python train.py --time_shift_ms=50 --label_smoothing=0.05 --learning_rate=0.0016 --batch_size=512 --decay_fraction=0.3
Rows from block 3, named by matrix and row number. Rows with one number belong to one neuron. Each number is 128 + 24 x the weight over its row's rms, rounded and kept within 0 to 255. All counts start at 0. Numbers have three digits each. After the name is the row's rms in percent of the matrix's.
# u: gMLP up (value half) (model.blocks.3.mixer.u.weight, 512x384), inputs 0-127
# v: gMLP up (gate half) (model.blocks.3.mixer.v.weight, 512x384), inputs 0-127
# out: gMLP down (model.blocks.3.mixer.out.weight, 384x512, transposed), outputs 0-127
u.133 107:118078155160109129117137144101123072127162145103120129156140141112096120122129134121137142158106148122097167124130126139137120144132108124112146105107126174166123114149122161101163154129107149137165132138137170146159145134135101116132130153138119071137164158132116116136114177133121108108110109119096093131157120133102102096164118123112108148108134126128094171110143109141099109129153
v.133 111:148146116169155141133114111148147139141061143086123128111137118149126148159113114116085149115133114147131082113141160126149010094139165127109100184110125112101147099155087139111100166169143129100134145128153121138119149131118132163160111123136101139129096084122183159111109112123123138135139156130161099123136127118144147134128130145115138116142151117150128104128134131130149127152118
out.133 102:147132134159123077093135164138116121124146130108207144072155150133161177109128162121124099149157107065140133134108142118154140144105148135162110126174133118130148120174143126168116090116110129141115154105121124135120136142114097111107168106115141115153137098107111085119153121109137118143155125155151131110130126128133148147132124092165135136155104133148120089164143117163146127112158
u.134 080:094133088110155112146138112139125127122123141081145132102115163103145136134151123136145134150126131128117113130155141168117120077129105175125127118141140099160141133117132128140144165132103083136102178146114118146113171131109107102114074137178116129149121066137125142090109159136185145089123089107154141112146146113118145169109137151115148164100162146142127158124088098122120100137136
v.134 070:090140113110153187148118111166134134081122160114158118156158110104122135156131087155136115121154157149135081147179149171107130112110103137168126117135144131125125113101177144127160154154133114135094146136144099157110171151123107170161101125113111146160108137156113133148136129109108077097123118135116118120089121124138147136081160135088139167139111153138143171115098135116141098149102
out.134 078:145132118139137144139170127130119111079114155119141157086140129106088146129129127171082136129150105126105128126129127111155104083117119098139102115127153120111103138138142126121120088091126149127119104120131133150121178107150075152119123119115150152080118159110163101132175143139130124144120118138148079100135122113115123153071098097130166143056123130123137093181149152101153134127097
u.135 101:178120165146132133137148092120092127126154163116110123134120127152185141140118126141166090131077149087159171120116175134087199133117095134117086070119139126148119109124133129118091135087119081128135091116114145131126163111134130112141118154153129086101138134136122164113095153098117161101160104104136149135136158114092164165136119120127128141100135164125127128093116097124128109139132
v.135 106:156127108149108152144131103157134127105074120140132117160123123155104151163126118149130163108107116085113122091126167133156089077123120085101085138146133143100146095165115133125102124124131130145122095105175125149101167105155129144124116145136119073131094163115121171105130136130132097134120147137166130128109162147110138131130123123094120092132131132128111079134133102158139128128108
out.135 108:138152138122110112146102130136105124126143101132111139085135120160097109137129128111080084134151093120072113174139100117116113150128181138157159150126115155106104169097149115174204168102153156091108136139094115117154096160095135084120155105103135141128128171144135149144138137155148118149120106109097143134091106082136104139118126167146116105178106135121137121086110157123086095111110
u.136 106:155115137113137171192155094135093089126133159095133133138095158139124131127113131163110157081121161115136139110110166166100081159134123149104122119103120140149102100158063124070168138095164160131135088080156159164118135158124083139164090141101142141145122104103140136131122142123116091118133147127113130160131108125155123129120156122148113138088123122125119161133136135107177123100122
v.136 108:139124160130135133106154137115133146136121128131102132145086189103127111175119135155124141119111113123156159117160152190118132119123122135115112135079084113147060132179095137099148085133095075166135134118152150154135131137108116107131108116116149111143115073121119103163114178118165107111110138123109124131156143119145129123151126100184112165105163128098094152149113137120157133142158
out.136 101:132149132099128084115070081125128150134141172134129108135180091156108133111155134165146173110121117115117124130125066083170132121141154163137129164182131155108109139149188124122143101159107153140089094158108133129127158110161134138116132131144097158127136155142116163145125125183119105122154151090124141142097141117126113145144127132077163080140111132128167108189099136119080100154094
u.137 104:133124096101137121121129128082121114126143146132151100161156091151151155128121098103153109149143110139126203117136170110132130132155111162156131122121117171164149133112153088115111120115077141105136162164099125145125140124111100144168106159153121094098129158117114108141089089084182130129142112100148105076163163131149148113190140130100177130113159138139124143135147152107096138100139
v.137 106:117127119105151114132064115136140167170088069167122093145135115168122123144125121089112129122102115101143079128128127150109060098135134119152114199155091140121162123138124128135115149132138136108153132125140130116123139165136127149173109141071134144141071106134134162132106095124122148129109138139157113125102162121154100118109118162152089122120122123096099146097135138111138092119133
out.137 106:144124148123123178175115133094122097079147163119093149125103117098126136125100139153146115138147136120128148130113127114134152144098134105129142099114135141110129149136136155128123172123152174133130102119147102088150116141138140140122162115135115101172162106131102119139142151150136125154159097116116126092134079103099140183138157078127160119115093135119136107151113114165146115104152
u.138 090:107143121130124147087062103160165093103158143116154153139137104111155144145144115155136151109169139118176114138120139080126106127118132138121120126188112121139099109146137126086146131139129140158091166062149149163114194119064096121144095130131153106194133097123116175135110126135144102095173140105132123109118108142151180184143155124128170126116087129162129116102096102124125105149144
v.138 091:147143104128135140150109113172157167134099123105111134153150088149110146164123095134099116120118131104122061164132147123158077063137166137095084148142093158088158084089141131145151141111131117141122112172154122156086163172132129138172139138156126150140100092144177125105129111110086131097103118122164108145107123104145133095109145117104144110109140125121149147105074102135135093114109
out.138 089:160138148156141172184148147122127091071107132143122144133079147104119127123121142106115117150151136159128164172134135146139118135123113128096134140080122133137123140131103153118160143095152149111122124116165097111136118114114120150131123099124142138119113163113122078153132150129153107149149120163116093127143123153098124103130141116125145164127124139182109127071133189137164155129094
u.139 098:100123123132160141131120134106163135086141140111124074135147087134118153093120122159138137104139103143063122134128150136136165136108134162157102119135137166114134142148165119115106094127120155103131096151127071080114141091148120114148099133149150113130158128149116169085164157154155117155130175126148187082080120105107151135100145128098105120164117145107152155126157149173104134114119
v.139 096:139103139115123130158160146104126097086104124125146119123128109125141175108144143136182115139126117154103178139091139127129109121120120142130105134092153134115089121170149130070113108157150157150141112111128087139145140103120109138159123156134141091142130128129111144125148121137128139151128111168093121081130121139100159117126146124095140134135114137106121113138137136174123111131148
out.139 099:119118102125131125103054096173126131107107101113148117131165126117142119127108122129123139105100095166081114158121132140149058119101135138121128172116097119112136125135145112133158114130116120098087113164129081146157098143152150135129112153118093152085080163135131108159119135136115138128114128129151157129134090127147114119124086141077096127146117124162095142162167142109118147115115
u.140 100:125114138126090104148133136105130118078120111125161111152113138123113105127125212113149135116122102108167139132133089128133095143111142138118138213141116130100114116171129146102164154145086136109128113106117063124126132112137125148130094151098101091144086137150085145143108118160144100163134124133098128098107130127130099118114127124111122109109125101153107105099153099230124139123112
v.140 094:150175154099120102129130114130132139177150120113110130120104092151121148124135093099104118106129134130118098132155092118127147118140149111117112115130149120129162099074114110158118105086164120112118140095122156118134126152126133123096126125160202143147176127082134208110144081105139171100135149117158096144151160133131191133137131174181172130119125129098161122098139098114115114144147
out.140 105:169092110126173093136119144128127173149098120091130098149137141129110143184139177099138118164139128074160129144133102129122092131138116155095112157146098137170168122137072140175110136143134144106113143117122118100161121172125093088134138148133083178105104075172186106155100154102140149132117145114165104126128104112128108095125126116139108158118115111137119121081118116114116129109110
u.141 088:119121143098132154118082109135138136123062150108154133090101126131154194133117130151138165109155091088150136138121165130171046096144144110151138163143115124113137101157110131124073132158119120130125130127122131159100138136115143144206123099147156121132058101156170142148112110122123117154148159123113131140118136134119152162118138151127102139145154120205119099155121097155178151136143
v.141 077:145111155133146161105115098151132095152186120118118142130155137135133066114118100124107158145139148146143140094122127110131126187164106156105114075149114119147121093121075163112145143095142144148145120112133185113133123124130114128153130137102088121116113141134100161123101159115141149133157161093129125132147083140142154162151136117142121130105126133133118133139147143066131120119102
out.141 080:125098091128135128133083125126099095164141126109128120154143111144114129118142112129121128158127162151147126108095122107125124140150101113082103134105138135157128092109109115142152135079156122133112175110104130116147070100139120076096139133161087140116167126093114131083158145144123151162148130142110154153125133138116119115169106172125156132158138132075074165117183108111119125104137
u.142 099:076124126130153103137086133101126138117090079117163141150131100138140140112137105098151083130116142140180126147104140141124070100130110144125124135161064144143186131140121138128144183098134114115069128111126092139144129101102137112146081153121096126143149085163120100140137108094147122157127116125132103098122115147162110131187100149115160132145120126178141176080125138132088083103134
v.142 100:091107135093094102175129126104135132091101117151164117156151137101117157152116129125105116104103154122149113140119145163119056120111077145088119133161120142129134096153124160075167143106154153122164111122130122180150154135089107130170112149071130102122096085147145099152129136097110138132106136176148095142107139082153083116150124131132122164080120153120108129082136133130110092109118
out.142 095:123139141129100124114092093115120138127116114116117119130135106172137123098147126088150154129097127154107107169149087122135155123157178118125125140114133148108136161136163088191125166156155145110104110157099064115132067139126127113126108122154116149170129140144161148126122104143174088119130135089132160135108125102120127133119169097147070110178121155155201141115100156138095115147130
u.143 102:087103155136123131117091095149135149127157093159114134197107133149174130120094136144159116139132095101117138142169153104132157149106136150174135104144104120131104153081159123154082126166063119122128128136152131145132172142139160156156161083126126117116108161132132162158093127110127100091110105148146124117131132113147100116091135103141068083138112131156156134124115132139145133130119
v.143 102:162125071117139162148132103130107089133109060147113089120100125131113121132156114120125122102102142132096125165097111132131052113114137135123105180105156174121156107145140086146147136119166167115133119105094117115134071131093147112159136185107114146118089165126144149088182135139120163133105104116141134114103132098123133107101120107110133078103136141079093141104136134124134108102085
out.143 100:153120144094154109100129132131110145114115148142113166130141128113137149115100088161121148106171081124108100195164154158138104142156144159127148112131088134144124107157139146115090095098110159116126120121148160082115130095158126070148160130138184080128098152149079114182137136104156142108127118093120161169155145118124108134131148143102131101128140147104145103146117126148139090092136
u.144 105:142113137118184128145130107146103116112141088124090135125148133102142104115115103121093139145135093160145113127149097112158145119128173156115154100134127097104105157099125115141112114139171095117080136140093162104148130152131178109122115117123120160122142114105140088181165125182141141103140146154102119167094103156139125145089097118150096108106160167145150091180108143113123111138123
v.144 110:107110153120133123169151132128110105122116080111119119104119169100162127149151114134141105185095128138127098148155138139142083113072164137112113123130161133129125178117124188136112161125146129131133194156081156133136116139124139120134138127155140110156140152121120104145160131189147158092130096169128171166104122112118120099089098143131106141095137140163114120097059135110140110144150
out.144 121:092130182133120099141162114102111117157083151114186100146148101133112126168100133161097128088152130110134141135157168121142090151087112127127123149109163177114177128140155137145089099115108140146096133149112154097150072143153143139128111131134054092128072133147106129117146107068151125115100146111189140128130121148136141087178089144137093142115111151120096108137162154111116112132118
u.145 088:111152094102134126125114107102159103150079165103151138140135093121090129141156118122105127097148153153151156112106161164129021123140126145130123173137108130125134135148138122144152144117150108086119127131133106126144158121137132121118087135145119111117106131160136073068110137126155123139125116113129160145138119129149117145182089121102117143102117152140099121106143152136133136116137
v.145 098:148126102156144105148135137173120113153079149138149111102125112130121141106145126139125121128105115137134124111113087128166047085139161104123118217154099153117132128169106132133143123152143100114073167168129073114092135091189131108099121153136119132126100123135128187090154148169095104149153123099119161143138122111126120103137084117092142115099113122133126142153113122158094167108125
out.145 094:071117187154093107118115144113119096119134098129115133173125156160166136137118130129133097124159148090086142117131177149114142127100104143101127098108110100164121117114121167157138117125101144134148128058174143153100130130100117134137138150125108141179116130148128095141105097120125126131112133130080091146133120159133201103118094142129111129154113139177139155135143161129131139128135
u.146 102:127119150127091108097107156155176128103179116142116125143174143159173104118079109168146151120171164112131070118143138127117185139160118090107065080097135096121095098143127140103102163150100155154115130128151144162151115142110106170129148126134150102125152117129124094104110135113114103116135146104155120137166124118155183157128150133124110101127119140144153126141127116129167137169156
v.146 119:106105099167120131129066150131144096144122076161123119110127199168150119138139123148175152168103118096133121115135140148129120103116119126174138123129116123178135132160097152140114155139084112155120163113150126143120119142148096122109118136094126099136125161127101134158096146130147079114107133098108122102128158148120153169106130130153055179145121153175099137096108144105139141177147
out.146 113:143144127163123165128168117128125136167141120108127122151095079105141126098121130162142126111111136181127160150127126110121136150127130117128133122128163190152122130160158123143118131114114138099116102155107073090126110107149128119140142100170120145123119117135117122085167098151091143111114090161132133151129115101100092116141141143143092101139114101084154108183114098110074127132150
u.147 116:133124165130118121154111113159106101110142158142157143151154098169132135116144125147145154129151098154137167148087156104132138183151124151146142129115087149137137121163098097119125087125154132090073100106144134124132149136122090123109149146106126130134120163117106107139104131088146082150119131163088099133083136139154115102134130109103100121111127114149131141161163154094103085116097
v.147 108:131122143116151155126120135121129090077133138088093105116104162085129112138112108139118119108115126134121127137142136137128128059089185099114117099156135142096113151125135152090152131130138133192140143143123143149150139152103141092140102120134135109154133101161135091159141159191130114084117095082140146143104108121087099142122164137117125106120101135142136100110019121172157134169151
out.147 121:143099119082114072119148156131147137135143130121069135107114174127118082124116126124098134151122113115139088140115169102078158098133137110104110079142154098121124121094114120135104115136112146165125178131144146128135151117131135117143120185109159118103144153131150174146127155156110125087153174127117150160212138089119140115138128146087158135142124134113098145094071121137140117150146
u.148 086:165129133115089127163083108151118126071115122120128122103142124161081172119153130159107129104126134070129145185125101093144073135120110108128165124168132139122133101132117126125126175116137160138129111089148127185141182164092109131149119129112163131121121093112132191097124140152133149103111121142130130153103114109136113153142112129115168121111138135135130112120073076138104090143122
v.148 075:134133136157129123113111111149109115142155171080100156112152135096102128164113104152090143139147146129134163105202125118113143130137117174125153081162117133135109137095113125162103155125119120131156156124127132195140173122148099161149109123127176164134128095133114174099112152139121133102147126104128158115137100086107129177132154123164133133172122140069135153128080082090155133100142
out.148 073:094134080114098099160131158132130128116137156154164170145151071183106179119140105141144162143139132107154116112102116126161106179136101109100103122151129161119134099133158118124115169126151145115093135166100134123135122115126088071116141165133140102128137150104121138149127128137140129132095126162119175164108140138173102132120089159072154089147153144149121106100137109140092137148124
u.149 108:055116163141102112122078115137103070117119117123129097156122138106128163128132139110115104132128096096111145125128103133134137105119138108165179143148171134156140165140130108169144134132153125152105164105147099160160111141125103128125120152148143145130122151125160129139128117173118113117127135143096096129079153143083134136148130150132074135186130105145153191104105125136118129143134
v.149 090:156144120122154162131166118128110190128128136153110125156152090131087140121135097128091128097139096147112109157154119115153154132137130115135095119130091143100148088106176134130100099140147139130137103150121146121113147155151154110120152072156158144123121121087135100129122121119133116130100126176178148140103116121141094077126109108099149099122158155091137096169135147145151109145085
out.149 098:131121107167130180159132128092161126086133110104170145128090148141130123098131110092126196147140141147119136122146140136103147107168123094123151105123138142179129107115089126123148160083108094121148162154123132138108140146146097135114120085125098149114150124109146074139124143081118091125127140113149163111125119138106151096180155113136137163145133159168155158142117140142120114152121
u.150 101:112115129122122192147137152093130115089072114115142092153087122138088144139112130123126124097112086121133192143153190137133090115124131162155111171103123166106121129172128115133142099138146143137158097162127111124135099129108125109144116116126135131133097120160154104139130135109125094176137123134108130110104122141134101101096138132164126132152174134149128120151146156155158100101090
v.150 102:093164108134162171144112140170163143108136150129125117133135089103121132146124103152115130104126157134156114143142146085127146123116126104106116108136090186097159131111155162105124199153193128130122090176092093123112160141131090115140146116118131140129096111177134075127141141107121109132088061166157131161103112149153104120135151158129131120087106144117108135086105093121130137073153
out.150 097:140123177157145153149162157150131161142136086157173139081168130119112112143105117126121070183124126087163099131091133132125127138139108149132092131135132151173141110127089146146135119158194126122135141133114125139140140132109127109138118124128137114108158095091141160097174106099113110109093111106137092133129115128171125139127109119169097125162152150089109095097139135103120140150156
u.151 096:093122145100107116139137123127109105108115146171123134119170119112123112109110142155127110112149131142175132145129101130088147139097112132133162138139129146115149173145164110097178151089103134181073124158090123111177123158093128085107114094123137143129137129167124083182126129111131111130133085109141128147099110152144109098109135161081110088146105108125122137182136158131138123094103
v.151 096:106176128111100171162146113106103131122113142137162118142120105154116168131150166101168112128124102139101163133143129107100128141081120133167165114158134154123161133100146161124138149096135204104132116110095122129099148132086066113125136147109152139124119127146098121110129104110149103098090097149092126112117158166109130135130128182094156162096109122143144128098041141105074092136122
out.151 096:126182114128131108138110117158142095157100131156159110165180099131126115151158167133149154109146138089111125126143104138146120127132120125117142123160128157143124147165158146159138110173149091119146088113106155133069122107112119143122149106142129163083110132136087132109155092125133118117106150126143112132083148158136125176147104130071149139081133126137153127102091058089103114137121
u.152 112:103105157159180106083106124181145150169124094140127139152157107139155165105133098150116083152136130128108110123106124111108143126154110129155122118116121109167126115126164129115090117150167119129103129121156151089157133152116132095134127096132119163093139098111142108137133122101143154117141138110143122162116194172134117118080135133119102109121093113111167118150156132110114118157127
v.152 110:152090148127154106153131122106111112135098123148146073149152119162115182109118125060114094144127114141152133108122127144107097068138101129145165135143190122156101128107155115103122138098109121133125134120091143096117161120140129129154141126177162126114135097110114121154122089118173143145135152113117119124094178133116161132128158145103128137118138109132105131142145122135120125143152
out.152 128:148135134140104119134159125103125140138100129099122125118117130113125105149134140103139131119128119086118119104169143177148100081130150151123140121123144153150144196155087135095123120150079130113164105142112172109079116171159149146162091114139111130184101154172160118117126139116122120137124134104148092101111133087136138115101156112130091135122170155141131083175122131181148159110137
u.153 092:125142147119116160160171140146098110129118152119141096105111132107103142153131166109057132141141132130103093132158098108111099119107128133075181139145162155132117112159108176127148126151149182133200164112125119132139116092107099081119079158127157102143141088121139107112174134150125110128130116145099147169121153119095103136139151091111130126119138101129150097162113102137106125143129
v.153 070:135137116157157141103169120157134162133162120110149147088151136189133108154098046113098137092143119174122074110130162104151069129160132125108093122149093112116144088132098131136102143144146150106096110127132136134083126120160148155163108128122102140124111153103099132091130103107128140152108132106182169125126120123183180119121127113114122149118116166154161077123183143075129166138127
out.153 084:135135151113093075145106144113139128109143136118126152149135107170157162116134110148190148152135137073099134126133146131131195146138128092152122085120142131118145113117131117183085110156136152131112124126183129116150121144102152165131156094167119166142159143090163133127114080136129072111120127132168080127109123132145161130117139095142165120148125139168176124119123151146135136165150
u.154 124:155066088140131116150106130166145123107169130082083133087181152124111071140094101168144140131137144157142114109100118128123150136152149122116117121134131110129127103140124067107119113140113146142127153143175119103159153116161138128151126158106107151100134156107110094131138130154130114115113112132164125090126097101147123093089156085114095085157109146157145129177159132136153142118087
v.154 120:099177144132113174137160104126104157148100140158158124140124120148126140148163146126129140126123141125137146141150165109094121149081115137150135124094099139131163117150116191155121160136162135120108121142116135116088115138094086120151140131128134156137113134176088097124116097095119112087083101126049119153124143166088108131122145133139127172125108124120107126123025129093119122132100
out.154 126:106158110137144088129137147134119146162128144170150133121119125156165140117169158119114125149134135085120143107104147174138175187102143141080118078132104131169106138170116166126115084175132106109142119112133177129127142093135147136162154121103141116140121146125094167137118126134144138118152110116087101096140093151088128132147115137107152121105149142133108087073064125118143144113131
u.155 091:122122081101145164149100136135098154129039101164133126132149123095102149148149130142138152131127114147111103153122113160135039087136122129101122176120112196124140102151118142112173098136156124124119157191071103139120111110094097103126153146129145110137076078153153141099141126138123113124134133139108134147121153092120134127130123132120137142115132134117063143109113130147114123112128
v.155 085:123105114129137146128123133149091145110187167126118152107092110117150110126100129131115097166126099165136112128158151089118187156150159091141127080140106135100113152086140103129077123158122127103144138158124105126162162098197144164122170088109151112140124169089159174125133111133096118116168124160161142130147107125141128133119127117118116103145090128133164061138147141145143179117140
out.155 094:100135111122132123135122160096133152175113130148113117099071137160119122117134177060098134135121148098119085098105146145114117117160151078123162136151143126141136155123116120126113119170127144125142150139118128114119137123119138123126162137098111111159135113138157176190119140145139138135176166126103108165142135158125123176115145104153130159126108118162179110095120149159113152152115
u.156 100:120100150132094149150112125080144113106157101113109078138156116157140153147121131148188118160145131104101141140109119117139167136100125140140112108099115131100172118133136135180084128132136149150123109115147101126126115180178113094183166136142113112148166119123120121089138115125141131156087128127113146099093111134102126099124165117145118133129134117147156110145133094174126155173164
v.156 096:145151148120073134129151106118148143109124140139118104131131107162111148144177184111113149076107108125116153199127099109140115113131193137120107166082117116075129125188155126153130126137121166133110100112094101142127125150140133129140124126115127112172118124165105144092106124140159139134111086142084114094104122107109111082125149087157117122135147156169146104115128132175125117121115
out.156 107:090108138172149165135105089133131121122130100129130075170153079114113113120091085135123154122079129134133105174155126134132117089141123169100099141174125206113134115089119127098162139110139134142105084148116140138135150136132112123140137152143088120122101104122155139118146141143092176129122146144157122104090101117109119113115131138104105112136127127146130144119133104099116112130099
u.157 101:150123096124122133131068125151155133126096126122132112128141092162085144150140092158116145097163145128119090139126151129104059124144118091095086134127118156116146075143136160107141181115173141131111104100153133149102124146104130130143138135133121133148096096108147134122142103116139093148095133133135108120080112106153150105131148108098140135128159132139121154124135121126133096138127
v.157 105:140129126122140116132141113109122126138111092153111043155140094150102109146129104124108114104113105176116097155135098097112132124104142162104110146114132149116146136116181113110145136137130168124089084114096110100143104138149147073128149162114106155132138148165088154131167093131145156142105093145131137082079124095136137074110104133057149108104130167071125135126121134119085092114102
out.157 111:122134154133108100176130155154138138129109123176150143147125121140148133099171098077119096159144144098161123135153105142135088117158127071105110135174080124119093100096118147166160120144172104144161153100162111143102112094092121122154144124148101128170083128053144152095124123150134113160060146149129103133123143135129110147110126132152095152136174129168120125119133127159167158098114
u.158 100:132105151148116147132139136169077108112155124119135152122142108150133117131148087146120116133138146136139080139094134119119094157127124122072131123120137102143099064090096117126157182139126117114097127122142170093136115095134133156092168176180116131111157160080120088115132122126115138129174149132114155164139100144126134152112118136116105104105110162147147120106140127094101122129103
v.158 112:106121111128157144111147195143157115137127116136105121145121128116055104138142125092095130128092136123145124110127102182164098129134116123115115134144116162175127159137122175085151118122097139122188112095134144109127139104152105105102115173089138090117131137135100084145129155130093127160117106131127145138147128160103076159159124138121135175144134094088095179109132148120142139109119
out.158 103:159128144120108122140124054088117135142116139103141104143167109142183159110113109126154154129132098118125135129134095118111125113129144129143127147118122103091110111196162121125099126134138124135071119146093107152115081103119135154163120121141175143141171126078144138150094116133141137118132149123140132149125142173127129125122133141146144085165177127145154109127129127169108064154170
u.159 103:135129131132158141120174156148157143110119154131103160093155128145106114131105080169104131102110125132115103105167166128171121112141106130120086134136092167100137117134107169087148133140162115116147100140119120173167151143161118142093084125087133129111096101143166101133119155089079128152082125107159120129119116158160094152155113134151111138152177146151149107151134137101156176132110
v.159 104:133118152094107098141095120145126145132108107150115140131141117154141132176121116131103124090139125096147110153140148128134105116137126114123107137135079162075135104108128149128139113133166136138129117158112130184115144163097131150116118133100148140144071086153182102181102121103094090161112155129119122164082156121156137135131137116159082112151146134163150111111137121114163137089116
out.159 109:109133131095112181152106118125115127115077125177145106142149093163097133110129132131181096132100148149115113142130105150151125089130154136135123161131104194128155172144125163135168107183152161126150111136128075091159124129134145147128105097167083138118149130110134136082155129143157119151122093097138120101087123116121113153091118119119135122107132121078159142104115159111110119118102
u.160 105:116146152116085113140144185144120119104125141154143102141142134186131123114128148156144104116132122093179112148107086109069146113103136086123108139140156165082122147131151124096163073158121135170086104118089122097142124162109124101093116131127142125181143118141134134159112122129114092123117126099104134117068108164081107103134156090093133153162103139149138072142063140126119129144112
v.160 101:107155151154108191154126123124125159117103116141147108133125113156125147128156158127155126141126097130088174137172162141107141148066133149136121133117113155115139133156149162161123148131119154132103110130117116115114114101114080130140118167134135120125124152172077120085143112108140097108123094102071135123121161139045158123128131141093155127146143099119135150148041115101122091150105
out.160 105:173160129144177148092123088116110088159073117107155137175151109101142131134161138114124160126117148151096105148107124134121107118147131149125120143106117140165120126172147154104147090140146093116107092147119141138086108155151110109160122106111138151122087139126110170123182113158102160106114134112142126105102144101107097094134135144103121134119131130103117125107103153084078121107098
u.161 074:113128164136078093199146098148082130127100103120132113127175138109174157137154169139123168146111158076112135135100123154140139134075104141127175131077141099125104116167115121124140122134142127142140132129130144150157132113082109109152155133106148148130109099141124137154123114123146136100147136141096081139111160152079099107123134125155151135131124138149106167178112135149142144113117
v.161 071:143097123166160130110099101171099093101171160122167141103137108107135117113105130117076116164168117184186146119088128102130143158165118149138182105129134074154096108106116116093110133090104122108100137099143109164147152042142143170106100128126109119109129163114090136134116111101158151157181112112153120110144100188143140164161140134114146119139110148169147102122177174108116116113119
out.161 068:144093158144173104088123151127119102050120180097125153125106164135132152142110079140080095133149117130135138163134145138130139153107111113143108117114082080126101099117131135172086081122114122132105108127150153179158116156142115125170139080124141127123134144141148112117123141094110138120141121114154144147131113121141131090089107134139124104137106154132114153151135173153165147143142
u.162 101:115135117106137140101097120116164159151126122101099165127145117100140105158117066165148138132162102153129135133121157120168139135139133127149105099113101100109147112105111117141127110161157090130134101152153107162121125150099126118184131112114097189117107140134134134132135129071111114124103152138158073101102113116163141092079161125147119150154134147119146122152156155098156165147094
v.162 120:128117150137118182129141122120141141102053143135130075090142153136107153178135128158091152125140073135146111096169134125135107104103138118132119158142182115082126101136118135114107115129148120162141132126117127139145154132117116150127096114097161111131148109151155097134162142120134098130104129130111120142083152142125135144079114123134145123108139147148157085158126112140170113174124
out.162 115:097088088143158159086100112116134123118141093118104083179120118152149101073133146132178138139129134151090181128130104119100148141140146140106143133156104169149140162121120112110183164137133133096110115134091119126161073135130143099113085171114101121113133140111103148100127120151141105125182110120129189071122139143061092153143146130151096112149081125108146136110112187120094114126101
u.163 110:179094108121180131129117108187143131138099152134125125132113133132107137083159111160122084127116099112107140147128142133112121133109120087151124134141100133141119113112145123127094104101141164114133114155149134142126166124140139129094149114146138160072116129123118153121185152148061135083167142131136145143105138160103089180061111106129106132084123134105149143176132133127128155142090
v.163 106:116166205162108132128140105137145150141142120072138153107143155139161143155104117145090139132126123112126100141154119133179137132111130140099114112129160081089155128114093149154134175116158136111122092125115125144127113148104133159184124110132125144135134099131135136136132097103118152103079106109158111135124109104136158090101137141181084122157120141168153126104101099115141138123152
out.163 105:127116104150139115143147141111081113148122167113117153117104162101131117131165146118103115147151110156129149118143120125161123111128113133132141120104151065149118115141104123130101117122102102128095150126140105140146155093154127116138102193076167125107130164146099113161105122099125104118129120144115094101152161149070147115116116141090186158118096114118142150116116113128113157120116
u.164 095:125101134118186095098112107150147114105126119161091138134126084124135126118120118135102127142156123166109112109096114128123161139164118130155138104099116126152116124126142139092099106092109140108103070145088135099151108132118149129125130066145110124100128119129116155145130131141130135172157174121158129096136131139122140130116134097110113089130091122084138133187186174148144122133100
v.164 105:115099141118129165186141128114103076104099106130118108129103126122147185106124116120142089148131146165123126142109152139110106136119116116138147125125164146142089121165130139102108127133139138160137134135109097138135116138099130129164128151141115099120126130166131132118181114145136135173150124136111123111106152120061151151131149147114122104115112106130113161118161114155139120149154
out.164 118:079139135134113101084084131152138102129081152142120170150132137108147137135134115166129119106157166141074097131152147137135094129094101130110134145125129125099145156121165122136134121134147100138137140108122113181131120105129120109117139132136110120163110122124109141114146139135120119091141120162100124191111121180103149131104100127121093114110138155128112149127141166112120113112088
u.165 086:139099175144128168118173119076116117113113090098131099149094144112164158133128141139095115115119130120116156098143157100165102107134124160106133132131158109112108110142129114157128124099118162160137131115110145139135138130101128138176085133089099068111102140141132162128123150113126133100139103121105116103117167108131140114140128090124138103100130143178164108162129115150128145143132
v.165 073:146150116109126138132170141138140155108137130152139088120174165112105120148120076167079104106101107150126091134141163136152121112129130130130104111177120111113116118112130136095164138153150144117124091174126123162100146129130135172143133126089139122120094117115156090129159126088132123120072144129139106106108125128153133144116140134143084146111131186127161102127103149102117128121135
out.165 074:104130151110167112143129129156158122144116115091157122125158143173127113109110124138083157128136154123155100134127079141098085121143122103124133159097101115113091094142137161148159103158105098136090113142112153141101148107077133114067105087141152142118136117124129105133157141129095087139154146085115137171096153119142128137099083089136117136142110135161135122176143125106130101138120
u.166 105:137076137135151167164153123165087104130132138114112151091079198109143105136097141139113098172128111142119133136114132136139127133140138102136134105110157127135132140134073145175093111144164119096129131124152104126132108094160192154136138113118135132127166120126132162090200089160098149155137108135116114128154091115130139152111126126154129103166105102140117112156141116143157144121114
v.166 111:113119151102128074169108111096112090069129154109134133127135118092152128128121116105120143164155144124126089162122106121139125137084101122128114114141201160144141148105126149096142149103131131140118119148113125160163163148134112120110124167141115116153156148151105121186129104163148115138132097163163152122094118080148147151148138172059172156153116149130092141100115138123107101111110
out.166 107:144126151183132143096142109102117108147118091111116136149070193142120105156115132115082124127131108125150176116120158148144092094170124134150145122093129093158093128166085125152118100120127085140094129140134134111110111154123156153094134095105113123092104119149135100144104115123194172133115150094130092154162175147138110116101110139198120153167140111120071146135138123107161120082156
u.167 108:112166149116091128138137146102129142112125109124143124144125119152160148119132140113128145114123136073149110129123095095134102076125140143107121186129142134097135134166152117122157135131096137162127140118146105155116140147125101096113108152139130108159107093110123121133103133154119121117151137119122160122087180115113111122137124151156123122129117117146131128114123098141123130158144
v.167 105:147147092118127103138144154144142114128153159116138163089114130098158155095137148114190146148147167106115150085097120125121144156143147087105135094137109124133132132134103112137150109123144134131099148096139151109130119125107098113099132136141116121138148131112097151130106155138112119109204141111104117148149087133114164136142134129105178137093102093171141124163124130154182161138162
out.167 111:133150093149128155127154140117118128075138109120142126142099187084122153072118106142089124130110125119132114167109143129105128127097130088132119116130109122112149112135118124114128128119117159128146073120204137164131149100157108121134118117117148140095105091119100105122139106111116130120087119183155167124150140118106102100114178161163119137168090151121086190106127126079085113082133